config = dict(
    image_size=64,
    encoder_activation='relu',
    encoder_kernel_size=3,
    text_encoder_positions='learned',
    init='torch_default',
    lr=0.0053,
)
Rows from block 6 of the image encoder of a small contrastive image-text model, named by matrix and row number. Each number is 200 + 30 x the weight over its row's rms, rounded and kept within 0 to 999. All counts start at 0.
After each channel's rows are labels from the 100 images, of 14848, where the channel reaches its highest value: "top examples" is what is common among them. Only what is clearly more common there than usual is listed. The data: dead-leaves pictures: piles of overlapping shapes. In brackets: how many of the 100.
# conv: 3x3 conv, stride 2 (encoder.blocks.6.conv.weight, 320x160x3x3, each kernel summed), inputs 0-159

conv.236,183,200,231,189,235,149,210,168,232,198,167,224,210,218,194,195,251,209,200,215,234,203,197,216,191,169,213,214,179,216,205,217,190,143,216,181,220,154,195,179,242,172,168,215,171,195,234,204,180,176,208,245,183,156,180,200,265,171,306,173,202,188,198,190,214,181,233,244,222,233,207,160,179,226,223,209,195,235,152,221,143,157,249,175,155,253,200,187,192,185,205,149,182,185,157,257,185,200,159,170,201,196,156,186,194,199,201,211,207,198,197,215,171,238,150,151,182,215,238,189,227,230,236,184,189,250,186,196,206,250,210,237,203,205,232,137,249,259,206,207,195,163,166,128,248,198,226,216,189,221,172,200,143,160,151,194,159,213,178,212
top examples: square (49); frame (46)

conv.139,211,193,220,223,212,214,199,250,165,218,227,227,162,190,226,231,208,215,168,237,241,225,138,225,224,184,158,222,197,188,197,188,176,245,205,197,173,180,181,137,147,254,194,193,255,193,190,189,210,135,255,163,183,194,208,176,189,234,158,177,176,186,273,245,206,231,181,235,216,191,223,213,227,150,216,206,252,184,174,169,251,192,153,203,136,180,275,177,182,192,200,205,205,207,175,190,214,287,216,243,162,217,257,194,208,172,207,157,208,154,242,185,234,211,196,235,204,169,208,252,194,206,187,195,162,195,172,197,140,256,237,230,246,166,210,173,209,221,209,192,229,185,205,165,188,234,222,161,236,221,220,198,192,212,172,195,187,188,211,204
top examples: pentagon (78); small pieces (65)

conv.225,225,211,161,165,230,209,173,225,203,160,206,224,186,218,220,181,233,222,230,170,182,199,297,210,242,196,163,206,236,226,220,163,261,180,276,293,175,259,201,222,232,250,186,205,171,228,173,254,197,197,156,237,201,232,176,237,144,202,190,233,188,164,166,226,204,204,207,253,184,171,172,213,207,215,214,147,167,214,256,131,232,176,226,166,208,202,234,195,203,134,191,190,146,200,231,189,184,151,181,188,180,204,241,211,190,212,191,197,174,216,146,194,220,243,209,202,189,197,221,186,221,196,225,177,177,207,173,187,222,212,175,190,184,265,180,247,188,168,232,179,237,231,154,220,212,207,205,182,188,192,186,197,166,164,217,222,202,175,202,169
top examples: flower (66); mixed sizes (60)

conv.179,223,251,183,217,171,166,272,136,201,186,221,185,245,206,207,170,166,167,234,211,163,177,185,152,158,216,234,188,190,254,207,208,137,190,214,168,137,197,256,173,223,189,259,195,230,181,260,178,217,290,209,203,199,214,206,223,200,202,211,207,158,215,211,213,211,236,190,237,249,215,188,243,236,149,214,192,240,246,206,210,143,194,246,199,190,196,239,156,220,183,172,187,188,189,208,271,242,225,203,218,185,172,211,197,198,170,218,209,192,172,226,198,229,239,238,184,206,190,227,219,234,230,211,138,219,225,229,212,184,245,248,204,196,201,211,158,212,211,173,216,145,164,200,156,185,225,224,186,183,223,219,217,198,244,168,227,176,167,248,189
top examples: large pieces (68); pentagon (36); cross (26)

conv.140,217,203,181,198,235,181,205,146,247,177,180,142,190,223,212,140,164,211,234,238,214,184,212,202,181,203,164,183,216,159,159,223,208,193,193,181,154,169,192,191,208,119,224,219,224,188,198,212,163,143,241,230,188,186,157,147,181,155,273,192,214,211,180,170,222,184,267,207,217,144,248,209,168,242,189,181,177,177,196,188,199,221,172,186,221,205,204,195,205,190,176,174,185,215,145,220,206,169,227,129,134,198,146,200,199,237,183,174,195,156,236,202,134,220,176,205,217,165,188,217,238,212,204,184,232,204,196,118,198,174,214,235,207,174,191,176,221,269,178,203,172,164,171,193,196,170,189,188,168,180,176,148,182,194,198,129,216,184,204,216
top examples: square (45); frame (28)

conv.305,145,229,192,210,185,209,192,176,233,207,172,194,197,160,208,137,233,204,197,210,231,178,178,171,202,254,184,229,199,167,237,195,216,198,198,173,174,163,198,221,180,215,192,200,136,218,149,140,259,234,204,225,199,204,173,193,206,184,206,196,209,187,185,208,197,158,173,237,171,187,167,195,145,202,222,176,188,182,162,203,209,206,336,207,178,198,240,149,214,176,167,165,238,248,138,257,226,157,171,228,167,216,212,210,180,201,193,189,177,197,206,237,223,232,183,153,176,222,188,180,191,201,201,149,223,173,194,189,163,187,151,216,174,224,210,253,209,151,179,154,164,167,205,218,248,196,210,301,164,210,209,217,211,214,188,198,209,183,179,204
top examples: star (89); large pieces (80)

conv.212,163,194,215,229,160,237,217,234,158,200,209,190,199,211,196,197,154,158,203,219,234,244,200,222,178,191,218,185,184,195,252,192,153,212,181,206,253,262,185,131,184,258,177,187,226,165,191,192,192,233,214,201,242,222,185,163,222,194,238,196,208,238,158,234,183,203,248,186,169,201,227,213,150,260,174,152,215,219,215,225,173,156,194,180,199,229,183,175,190,245,193,160,226,198,176,175,211,196,161,173,211,171,165,206,242,285,177,182,222,177,213,215,182,239,170,221,214,209,164,195,148,179,147,134,151,206,170,219,163,195,178,226,206,188,214,244,195,186,187,249,190,201,231,187,235,189,254,248,173,213,183,183,173,195,213,144,222,215,279,152
top examples: small pieces (64); gear (35)

conv.235,183,206,217,163,237,171,195,143,194,263,180,183,209,232,215,197,244,206,201,164,196,217,222,214,225,239,216,171,201,177,237,255,298,189,241,266,212,177,168,300,198,204,203,163,192,176,217,178,212,192,186,189,187,201,195,209,219,211,158,211,231,192,214,234,206,257,196,190,230,176,159,205,209,232,157,174,224,160,186,211,144,172,243,189,236,173,193,151,223,183,234,160,174,214,202,207,184,160,225,200,203,189,225,197,189,191,212,215,145,185,167,139,184,208,250,198,197,188,239,237,221,197,209,162,244,210,216,203,168,193,165,218,149,233,217,198,210,201,199,211,156,214,211,132,200,227,164,227,216,240,192,190,183,221,125,238,210,262,156,175
top examples: ellipse (58); circle (28)

conv.91,188,209,176,153,169,195,196,182,214,188,188,214,234,222,193,229,205,179,214,197,197,207,147,200,242,159,202,170,221,245,192,229,162,312,152,154,233,203,214,192,233,221,278,192,183,172,162,202,182,212,225,182,220,209,239,230,222,219,164,237,261,218,224,196,212,183,194,202,201,181,214,217,151,241,214,158,260,201,172,197,219,168,193,207,166,222,156,151,218,187,210,181,201,241,201,176,155,223,189,239,207,205,259,194,154,202,185,144,185,183,239,206,215,139,241,180,161,211,185,208,205,165,210,152,253,206,142,223,205,164,212,224,197,198,130,209,202,205,151,180,170,155,169,216,204,205,209,214,184,229,153,214,186,287,214,215,191,205,205,217
top examples: large pieces (92); ring (42)

conv.297,149,175,162,198,201,204,209,217,235,178,234,165,214,220,193,212,245,184,156,173,265,195,166,167,170,239,203,169,200,193,159,163,158,208,206,184,215,173,237,190,198,209,208,227,244,206,154,236,178,213,163,205,222,187,199,180,231,221,183,207,213,224,232,149,220,208,190,230,170,250,184,217,172,152,187,157,212,151,141,221,167,157,162,183,175,171,175,211,196,215,168,170,286,178,165,214,217,224,156,200,228,230,188,205,180,158,184,287,231,278,261,216,202,223,197,206,242,173,153,296,190,210,196,229,195,186,197,169,204,184,183,206,203,211,199,179,227,211,212,181,197,205,229,176,185,212,206,189,241,211,242,188,206,194,179,294,206,190,189,176
top examples: mixed sizes (91); grey (33)

conv.237,186,210,187,225,184,164,175,213,205,148,195,180,189,185,189,190,184,194,193,248,214,199,181,202,175,136,145,199,222,196,190,186,187,120,175,175,222,187,220,212,135,202,152,196,237,164,199,260,213,196,181,213,177,237,195,226,183,190,251,222,219,193,203,187,180,238,200,180,210,251,253,180,192,221,228,213,167,160,213,168,216,277,140,177,199,205,204,177,176,161,221,210,198,140,162,204,207,227,279,215,194,169,193,228,205,191,187,178,264,162,237,179,240,213,208,177,272,180,192,222,202,178,178,154,182,194,169,178,198,223,223,204,232,171,156,181,246,266,195,165,251,138,255,199,215,199,221,185,204,236,196,133,168,176,203,194,155,202,206,180
top examples: square (42); frame (39); grey (32)

conv.197,214,174,190,221,237,167,197,166,181,227,254,189,171,181,203,203,214,174,217,173,219,209,249,182,202,215,210,233,203,217,241,180,228,197,243,218,195,176,257,274,214,154,221,181,212,221,190,204,201,254,209,201,219,167,171,176,197,257,205,232,212,190,209,242,228,236,212,229,198,202,191,171,140,218,189,196,274,163,178,215,198,247,202,179,190,235,187,153,228,230,210,98,198,240,174,225,198,163,206,180,246,179,217,181,203,226,237,220,210,219,224,193,276,196,179,224,203,214,191,251,249,164,191,166,243,224,209,136,240,178,190,171,148,227,185,204,205,130,252,191,178,197,168,168,220,157,194,192,231,160,209,198,183,146,160,219,195,222,156,192
top examples: ellipse (65); large pieces (62)

conv.77,214,153,230,264,187,163,172,219,186,216,258,179,178,189,219,110,205,222,210,134,211,170,233,162,194,222,164,273,247,239,162,209,196,204,194,218,223,214,201,176,208,231,164,225,211,235,168,206,145,175,223,153,229,253,178,199,185,171,179,180,222,159,242,247,219,153,200,172,198,228,203,143,191,195,203,181,225,217,228,191,208,168,242,208,179,196,196,204,203,240,217,248,164,125,212,162,229,159,209,191,247,220,191,220,206,188,163,172,149,228,191,216,202,220,238,227,180,225,211,211,192,264,262,195,196,212,175,210,196,231,176,181,242,165,193,141,195,197,168,238,163,238,183,258,199,215,209,243,189,183,226,196,209,196,221,190,207,188,219,158
top examples: ring (36)

conv.162,157,124,173,173,238,199,177,229,216,183,221,214,176,210,205,141,207,245,208,181,189,205,244,185,180,202,236,171,185,227,211,210,155,199,162,169,203,174,187,172,147,176,193,224,168,199,220,195,176,215,183,190,234,166,154,234,112,208,180,180,211,236,194,175,184,214,164,203,176,134,175,190,137,238,168,190,194,217,175,209,187,191,177,161,197,185,241,262,253,181,155,165,193,208,225,194,189,250,178,232,197,191,192,227,157,235,153,187,170,205,212,197,245,188,203,132,229,181,223,197,218,199,190,249,216,185,202,149,155,182,202,188,210,223,234,125,209,145,230,195,236,201,201,194,143,152,152,215,210,179,189,228,236,158,245,171,193,192,187,242
top examples: ring (48); circle (35)

conv.183,177,176,210,229,228,161,216,167,190,268,219,221,214,220,254,204,207,181,201,261,204,167,198,194,182,199,218,192,199,205,143,180,169,174,198,220,165,201,260,187,197,217,193,207,183,191,283,180,191,227,243,178,191,222,209,159,227,264,183,183,161,205,286,198,194,247,153,255,160,161,188,218,184,274,198,188,173,221,184,167,202,169,133,170,223,191,214,195,227,220,199,220,164,209,208,219,258,256,185,235,206,171,246,170,175,267,207,181,219,206,252,169,245,173,151,191,200,208,166,183,194,165,244,190,236,202,251,180,219,240,201,178,224,221,170,229,184,186,228,190,207,189,181,217,166,172,189,200,252,185,231,152,182,174,219,207,235,219,204,188
top examples: ring (58)

conv.130,201,240,226,166,270,164,206,195,197,217,210,184,196,196,194,215,149,206,228,183,185,114,185,228,185,223,238,212,162,163,227,175,215,211,244,235,243,199,223,210,279,180,185,174,181,214,189,220,209,224,204,165,214,154,238,157,189,230,169,170,207,211,209,213,91,201,218,169,183,212,186,179,172,252,217,142,211,212,189,190,208,202,218,176,190,183,180,200,249,215,205,240,217,214,204,279,177,264,179,191,235,220,242,226,157,208,201,205,216,170,130,241,192,146,203,172,200,205,144,219,175,172,204,210,199,212,179,159,139,238,183,197,189,197,206,174,199,190,238,187,177,204,157,188,230,222,204,224,225,183,190,160,190,236,191,197,253,226,195,266
top examples: mixed sizes (63); grey (50)

conv.217,181,225,237,271,249,189,174,233,279,149,149,223,169,196,215,205,218,200,184,162,207,202,155,202,189,181,226,241,175,148,216,195,155,226,187,196,214,219,143,176,214,202,152,204,208,205,181,180,213,191,193,202,160,224,177,189,186,212,186,183,177,191,156,168,199,157,190,206,182,215,264,180,210,205,158,160,163,193,188,261,110,242,243,204,174,206,234,201,211,190,191,224,240,201,219,227,263,152,177,198,172,177,206,213,254,204,146,173,200,186,208,247,191,186,146,144,184,218,195,173,193,220,198,183,163,214,124,221,175,169,189,187,233,178,210,220,234,209,171,195,194,212,187,220,176,184,176,253,203,198,245,206,212,164,235,252,181,245,250,174
top examples: star (53)

conv.308,208,191,168,181,227,183,154,257,146,201,210,231,153,177,188,196,233,251,150,193,203,203,159,168,179,160,167,198,193,174,135,204,219,185,201,262,191,184,197,173,269,243,197,178,162,274,192,246,158,143,214,192,204,205,170,233,143,178,198,234,223,191,199,210,231,178,162,197,187,201,174,160,149,222,208,222,207,232,202,176,200,199,197,176,238,184,190,245,171,230,210,261,195,207,209,212,206,220,195,230,182,220,210,216,168,161,230,203,152,191,206,251,155,179,179,216,197,146,179,195,172,173,222,218,213,143,223,157,220,223,209,180,234,185,202,182,207,174,208,152,246,264,174,272,217,193,181,200,226,181,199,174,221,172,264,157,179,233,161,218
top examples: large pieces (92); circle (48)

conv.67,155,149,142,184,255,248,192,243,185,118,210,202,249,239,216,205,176,209,218,224,201,220,242,155,139,212,231,167,158,189,232,215,151,178,160,159,237,138,186,212,225,170,210,267,191,183,210,216,211,205,192,198,183,189,198,190,183,200,216,157,213,164,212,186,206,152,174,213,166,192,208,216,201,219,181,149,121,184,167,192,213,207,136,136,218,191,173,212,190,223,203,221,197,206,187,232,218,181,212,193,158,209,132,234,148,221,216,207,186,235,187,187,164,164,208,160,222,225,241,176,226,159,220,218,172,171,165,134,192,199,179,155,224,222,165,181,228,226,158,169,167,161,191,217,206,175,167,164,213,213,212,190,198,197,213,217,211,181,149,221
top examples: ring (47); circle (25)

conv.129,289,233,170,185,275,187,176,176,185,241,220,233,180,178,214,177,153,207,218,253,262,193,217,204,183,196,208,200,121,257,208,176,195,167,179,206,211,235,197,241,199,238,173,153,181,253,186,251,148,209,243,216,242,175,219,264,170,187,173,187,201,219,256,212,190,196,267,195,165,249,209,165,165,196,241,191,212,181,243,176,208,197,205,170,204,198,191,218,254,230,179,177,234,189,201,251,207,222,196,170,251,184,175,157,124,173,205,221,188,192,224,203,221,257,153,214,182,195,178,177,241,188,176,213,210,202,191,204,191,200,202,164,254,194,188,182,206,199,226,160,153,203,180,150,186,213,232,199,206,193,199,200,192,226,164,228,174,233,223,223
top examples: small pieces (72); star (32); flower (27)

conv.76,228,226,132,197,224,252,191,170,168,224,238,218,193,180,199,233,223,213,181,200,210,190,162,201,214,154,133,151,142,192,191,244,178,193,209,176,160,186,196,231,132,211,211,179,227,217,248,210,228,181,157,213,201,199,164,248,223,200,211,228,147,221,200,207,233,213,207,184,246,220,224,206,200,162,229,311,236,171,164,206,231,148,195,189,184,191,232,196,178,229,183,183,195,213,258,192,203,221,225,187,217,194,199,196,224,134,206,162,194,227,198,198,209,238,192,189,289,223,225,200,195,191,167,177,185,163,202,148,220,206,217,216,220,204,178,195,203,264,181,204,188,181,199,233,203,209,134,168,174,218,229,204,237,239,169,173,204,173,211,287
top examples: pentagon (61)

conv.107,173,216,223,205,241,226,212,152,157,265,185,201,218,204,183,185,235,231,216,276,204,203,246,231,225,187,211,209,158,168,149,163,154,199,184,227,179,233,214,231,152,222,263,196,189,249,156,223,200,175,181,188,156,194,229,217,242,192,209,194,131,164,233,243,169,184,195,184,189,232,184,167,191,202,212,198,224,194,242,148,245,164,208,181,207,183,218,174,228,172,163,204,195,198,216,185,228,213,238,216,213,201,184,210,182,194,196,225,169,223,195,272,191,248,225,239,201,216,198,222,208,201,274,213,215,121,214,150,193,174,212,180,221,206,149,263,226,209,183,217,219,196,163,202,205,180,212,241,233,172,203,198,128,226,255,158,245,169,188,194
top examples: ring (81)

conv.85,191,225,257,258,211,166,217,172,248,216,144,230,155,194,198,191,205,231,194,198,195,216,199,142,274,192,241,239,195,197,235,187,231,193,189,170,179,178,216,207,202,195,185,197,167,150,275,211,187,228,221,178,156,212,180,177,191,196,211,186,131,183,219,135,205,224,215,226,241,192,186,161,169,203,204,187,242,246,170,272,210,161,222,217,178,229,220,189,181,227,181,262,166,160,210,155,197,176,187,171,173,208,246,200,182,180,205,213,214,166,256,177,196,171,164,226,219,193,255,181,224,212,202,182,150,141,179,149,202,235,199,211,165,236,163,238,210,208,199,189,171,220,187,195,195,202,202,174,199,189,134,193,224,226,131,168,169,143,214,217
top examples: square (48)

conv.156,211,219,268,170,223,182,226,219,203,207,258,211,215,194,186,195,258,194,215,213,202,216,194,198,239,199,162,188,186,175,243,180,158,255,175,176,175,144,180,209,210,167,214,165,167,209,215,170,193,194,159,236,203,181,192,180,223,179,200,174,249,225,206,212,190,233,216,207,210,208,176,245,259,214,217,186,207,212,242,226,193,227,218,204,263,228,206,171,175,137,191,158,223,226,217,223,199,180,141,160,164,185,214,193,166,230,180,223,198,174,138,182,197,165,344,209,194,184,196,171,170,181,179,178,198,194,197,189,176,202,185,251,187,196,223,253,202,139,175,146,213,186,125,254,226,210,202,235,208,198,187,201,228,239,213,149,177,204,202,188
top examples: star (94); large pieces (81)

conv.227,153,184,185,180,206,189,145,161,178,212,196,219,171,195,225,176,175,206,188,209,198,222,206,207,234,232,180,233,195,151,186,215,144,185,186,184,192,245,185,190,150,212,215,193,171,239,190,264,175,186,240,220,188,163,167,186,152,152,124,188,199,216,204,162,177,188,185,207,215,188,224,174,205,214,166,232,168,202,181,279,172,181,256,217,191,197,218,172,206,225,189,145,228,236,229,180,186,215,214,203,240,210,234,196,222,155,216,147,173,164,283,213,148,235,203,197,203,207,187,195,193,214,174,183,200,237,143,165,205,182,184,238,226,168,195,186,207,131,181,199,174,241,198,169,171,219,225,220,202,186,225,187,227,227,126,230,245,222,297,235
top examples: star (73)

conv.216,157,187,207,211,210,202,221,137,215,193,236,188,234,215,218,176,202,225,219,174,241,183,180,200,178,203,199,153,195,190,202,197,143,211,151,177,194,175,197,153,178,234,234,234,195,182,158,191,190,229,215,162,172,219,218,219,278,181,211,184,166,219,201,235,195,150,190,172,210,237,176,204,257,211,245,197,163,281,188,251,206,184,207,275,158,209,264,176,213,204,187,218,164,217,159,179,246,205,153,228,213,190,214,164,178,205,228,186,174,203,207,236,205,188,182,187,266,206,243,190,252,122,158,151,189,177,150,223,180,183,210,175,187,160,146,185,184,209,163,203,181,215,180,221,200,207,139,197,208,178,235,230,235,192,183,211,159,135,170,221
top examples: bar (32)

conv.151,174,236,206,208,202,177,236,140,218,188,217,194,202,182,242,207,203,180,166,215,189,185,173,207,198,200,191,169,167,220,267,199,261,202,217,241,165,170,230,229,216,198,188,183,280,207,219,176,234,186,205,298,155,255,184,231,211,245,202,187,221,174,150,244,176,179,223,235,195,198,182,163,163,187,243,205,209,202,191,189,189,169,180,217,188,196,187,156,158,167,200,174,191,315,193,217,183,192,231,221,165,165,194,176,160,241,258,184,215,184,157,193,186,181,210,213,209,192,225,178,178,188,188,173,245,265,193,216,185,224,199,181,232,188,220,200,185,160,195,196,158,223,229,121,235,191,220,247,181,190,182,201,159,178,139,225,163,201,193,185
top examples: small pieces (65); bar (41); tee (26)

conv.93,154,227,240,228,239,230,220,226,209,153,172,213,184,193,190,193,174,202,239,166,183,222,239,260,273,237,239,197,155,226,208,159,208,202,194,248,154,261,223,225,197,257,219,161,203,190,233,170,161,161,202,194,179,220,191,185,216,176,203,198,161,214,234,193,200,217,190,154,199,208,215,170,238,155,234,179,235,200,223,208,206,233,182,214,168,167,204,198,244,197,171,204,213,157,233,201,216,134,211,177,161,160,228,183,172,182,213,215,188,210,233,181,244,224,232,247,152,184,181,185,190,196,146,332,232,229,168,219,177,169,176,200,208,184,215,161,220,211,198,185,258,214,164,201,198,208,191,195,184,209,159,174,244,164,231,177,193,198,223,235
top examples: flower (97)

conv.48,193,205,259,213,222,240,228,155,236,163,208,213,254,222,227,191,150,207,254,286,230,225,170,159,136,204,164,193,185,161,148,223,140,215,202,209,204,198,234,175,241,195,160,174,198,158,228,191,195,175,187,164,178,176,183,171,231,182,188,196,176,236,234,200,178,172,176,198,229,223,205,221,231,228,206,161,243,185,180,153,194,176,212,211,175,149,240,198,232,172,178,208,248,221,199,193,260,230,182,206,213,172,225,162,164,168,212,177,185,195,180,233,177,199,216,205,194,177,142,127,155,169,190,185,176,139,175,201,155,219,227,209,222,209,195,200,188,161,235,160,191,151,198,205,170,189,186,230,230,244,244,213,234,229,183,194,239,202,263,223
top examples: pentagon (51)

conv.19,180,211,243,200,230,225,159,142,136,207,194,174,198,208,190,164,190,201,205,188,237,186,190,246,214,222,200,244,197,155,213,212,155,156,163,204,203,215,212,150,137,211,192,173,156,203,175,223,166,158,168,138,199,197,170,164,237,200,197,150,162,192,173,174,186,164,171,212,167,205,167,206,161,222,198,217,223,177,199,207,159,171,297,219,199,203,194,200,160,133,243,127,231,203,199,163,150,208,161,229,181,179,194,206,183,202,208,169,148,195,157,226,212,220,197,179,246,212,203,211,169,214,155,183,188,222,171,178,179,172,243,189,172,153,187,230,242,152,153,174,182,205,201,195,191,186,199,194,188,209,182,212,181,166,163,205,214,163,296,184
top examples: mixed sizes (63); flower (48)

conv.301,163,149,197,186,238,198,158,201,179,216,184,202,192,223,200,164,243,203,208,243,204,213,165,143,179,221,199,180,172,160,172,190,193,191,184,147,196,202,214,193,142,160,188,155,161,210,201,235,207,203,189,171,224,121,178,194,196,190,180,197,206,214,199,150,189,214,197,222,175,188,210,163,173,188,218,172,179,206,152,241,171,196,200,152,217,195,154,212,209,157,151,114,134,110,184,204,247,200,178,207,208,209,161,242,193,208,204,140,186,181,217,155,209,202,222,158,204,171,134,202,172,181,192,178,188,222,203,139,217,222,220,218,174,208,225,224,255,153,197,241,206,211,148,156,155,188,176,206,191,147,229,196,204,195,188,192,196,260,261,208
top examples: small pieces (74); star (52)

conv.98,190,177,168,245,196,264,218,240,202,230,190,200,215,240,192,182,272,227,189,195,250,185,178,195,194,189,195,138,152,157,239,226,131,199,206,115,214,170,250,155,166,198,173,202,193,188,184,228,229,210,247,141,224,185,190,211,228,275,219,203,170,231,168,226,194,160,264,189,146,236,149,206,181,149,243,187,182,210,198,201,170,191,206,204,205,185,200,238,183,252,187,187,202,149,241,166,180,239,195,199,180,243,164,212,172,185,184,168,229,198,220,210,252,195,210,183,229,201,164,227,165,168,175,203,189,211,212,192,198,206,230,184,184,242,303,172,222,191,213,215,190,205,197,220,185,174,182,172,166,174,213,191,187,216,246,191,221,226,222,211
top examples: tee (44)

conv.189,158,223,182,224,186,191,202,222,178,284,198,195,208,178,140,144,201,203,167,166,198,200,151,181,160,203,136,156,159,216,217,145,197,237,180,247,197,235,200,130,178,152,192,200,164,214,193,206,224,167,247,251,208,210,192,175,198,201,195,136,174,181,179,209,193,154,225,178,207,189,159,174,196,258,223,217,174,159,167,220,212,209,225,213,176,246,173,213,209,183,170,191,232,191,189,225,221,188,174,146,201,165,206,170,190,243,202,194,205,199,205,233,214,186,200,182,205,203,188,160,106,215,192,231,205,214,111,161,206,186,179,216,183,180,195,210,202,253,226,164,216,192,181,193,257,210,200,175,192,156,167,169,180,210,209,180,134,265,192,234
top examples: star (50); flower (25)

conv.5,200,177,177,122,193,202,205,234,200,170,211,169,202,199,233,192,206,218,190,235,200,233,179,172,185,216,221,167,168,172,178,187,145,165,179,218,193,249,175,142,222,186,203,231,211,158,230,152,233,251,235,208,260,219,207,165,203,136,210,179,221,213,191,216,252,147,196,167,224,213,214,214,233,132,194,160,189,272,187,238,212,263,199,155,215,168,251,187,196,158,194,232,170,193,197,200,243,251,193,212,198,177,174,193,243,218,228,220,213,207,203,158,164,144,176,172,166,203,197,179,192,174,185,172,207,163,235,139,184,214,202,188,115,204,208,182,198,214,174,221,175,194,189,264,212,155,184,197,223,162,204,189,168,178,207,205,211,154,148,161
top examples: pentagon (37)

conv.200,195,150,177,167,207,237,193,211,213,186,207,155,208,225,209,176,159,196,218,204,162,193,209,194,109,232,204,163,189,188,184,192,176,181,159,177,189,204,192,210,202,165,200,214,141,185,157,234,198,201,204,178,208,160,208,171,170,191,165,163,172,215,278,196,187,150,156,201,138,174,184,211,179,235,149,177,208,240,151,208,198,177,197,135,200,184,220,165,222,215,170,166,210,217,140,180,209,209,142,184,201,239,145,226,173,269,204,170,141,224,237,174,150,184,157,144,172,179,232,208,229,190,168,185,219,229,152,195,208,183,196,166,175,189,187,134,211,191,160,207,177,156,142,215,182,201,223,179,181,194,178,185,200,229,218,161,199,173,260,177
top examples: ring (27)

conv.318,169,236,250,162,210,207,200,215,209,254,160,204,187,183,195,174,208,193,179,174,210,204,215,196,192,151,155,250,224,207,236,189,167,150,196,260,213,195,171,166,182,196,176,160,243,206,196,243,192,239,230,210,249,261,190,190,179,201,208,162,264,204,170,299,202,181,219,167,187,167,188,197,173,157,174,187,241,212,219,173,162,236,249,184,151,173,212,199,187,216,187,208,196,156,174,250,186,161,178,220,197,155,170,178,200,229,185,284,205,174,235,203,222,186,218,233,239,184,175,156,201,172,231,204,173,196,181,155,226,206,192,198,171,205,210,238,185,209,261,187,196,175,185,169,182,249,266,262,252,151,184,206,184,181,194,202,169,180,198,170
top examples: flower (92)

conv.163,236,198,213,178,193,214,196,186,165,222,191,192,231,171,190,190,154,210,200,271,233,210,177,192,220,217,144,186,198,220,207,141,200,155,165,204,225,222,194,154,217,196,221,240,202,189,197,163,208,178,193,170,225,197,194,194,177,164,133,153,230,162,195,222,171,184,191,186,191,285,216,244,201,166,238,214,190,191,189,170,166,216,218,168,196,204,184,194,213,192,201,170,294,210,167,151,260,177,212,187,229,221,226,219,205,203,195,178,171,246,200,256,237,175,214,160,208,240,181,205,216,185,177,210,241,276,230,238,167,221,179,220,263,201,157,144,190,189,148,248,196,252,206,208,142,266,197,254,207,200,174,186,193,198,176,204,212,189,239,160
top examples: small pieces (61); gear (40); star (36)

conv.53,132,117,212,221,216,167,169,189,174,196,198,180,198,264,213,210,203,165,193,267,208,192,232,222,184,181,193,151,213,223,239,228,175,241,223,175,236,185,226,202,185,195,182,224,248,196,211,216,180,111,178,123,228,151,162,159,218,210,194,177,223,244,214,219,223,129,171,178,191,234,222,176,185,243,168,215,195,254,169,172,231,175,199,189,198,241,207,141,219,163,185,196,228,171,188,201,186,164,187,201,175,195,204,169,174,213,143,171,231,200,172,272,194,168,205,213,162,210,136,143,208,191,183,193,181,164,223,227,224,181,219,165,221,202,208,161,222,182,190,140,175,195,215,204,155,198,166,225,177,217,200,222,197,193,222,198,228,170,196,155
top examples: ring (39); grey (36)

conv.115,186,213,202,147,189,206,223,207,212,154,213,178,256,201,211,200,181,236,151,145,215,198,129,187,192,209,193,218,193,250,196,186,154,202,133,161,204,156,185,142,245,200,237,211,242,221,214,216,221,184,184,218,142,223,194,212,242,210,199,209,239,161,182,204,198,182,223,225,171,194,152,184,230,217,197,202,189,209,162,189,189,235,206,160,162,191,167,189,182,227,208,245,220,260,202,222,187,196,127,196,255,190,224,200,158,260,214,263,213,197,224,197,199,184,191,220,243,202,220,186,187,181,159,149,230,255,189,160,215,207,223,188,194,178,228,143,203,226,249,213,168,216,246,157,182,279,179,204,219,235,221,219,143,207,183,209,144,192,178,248
top examples: bar (59)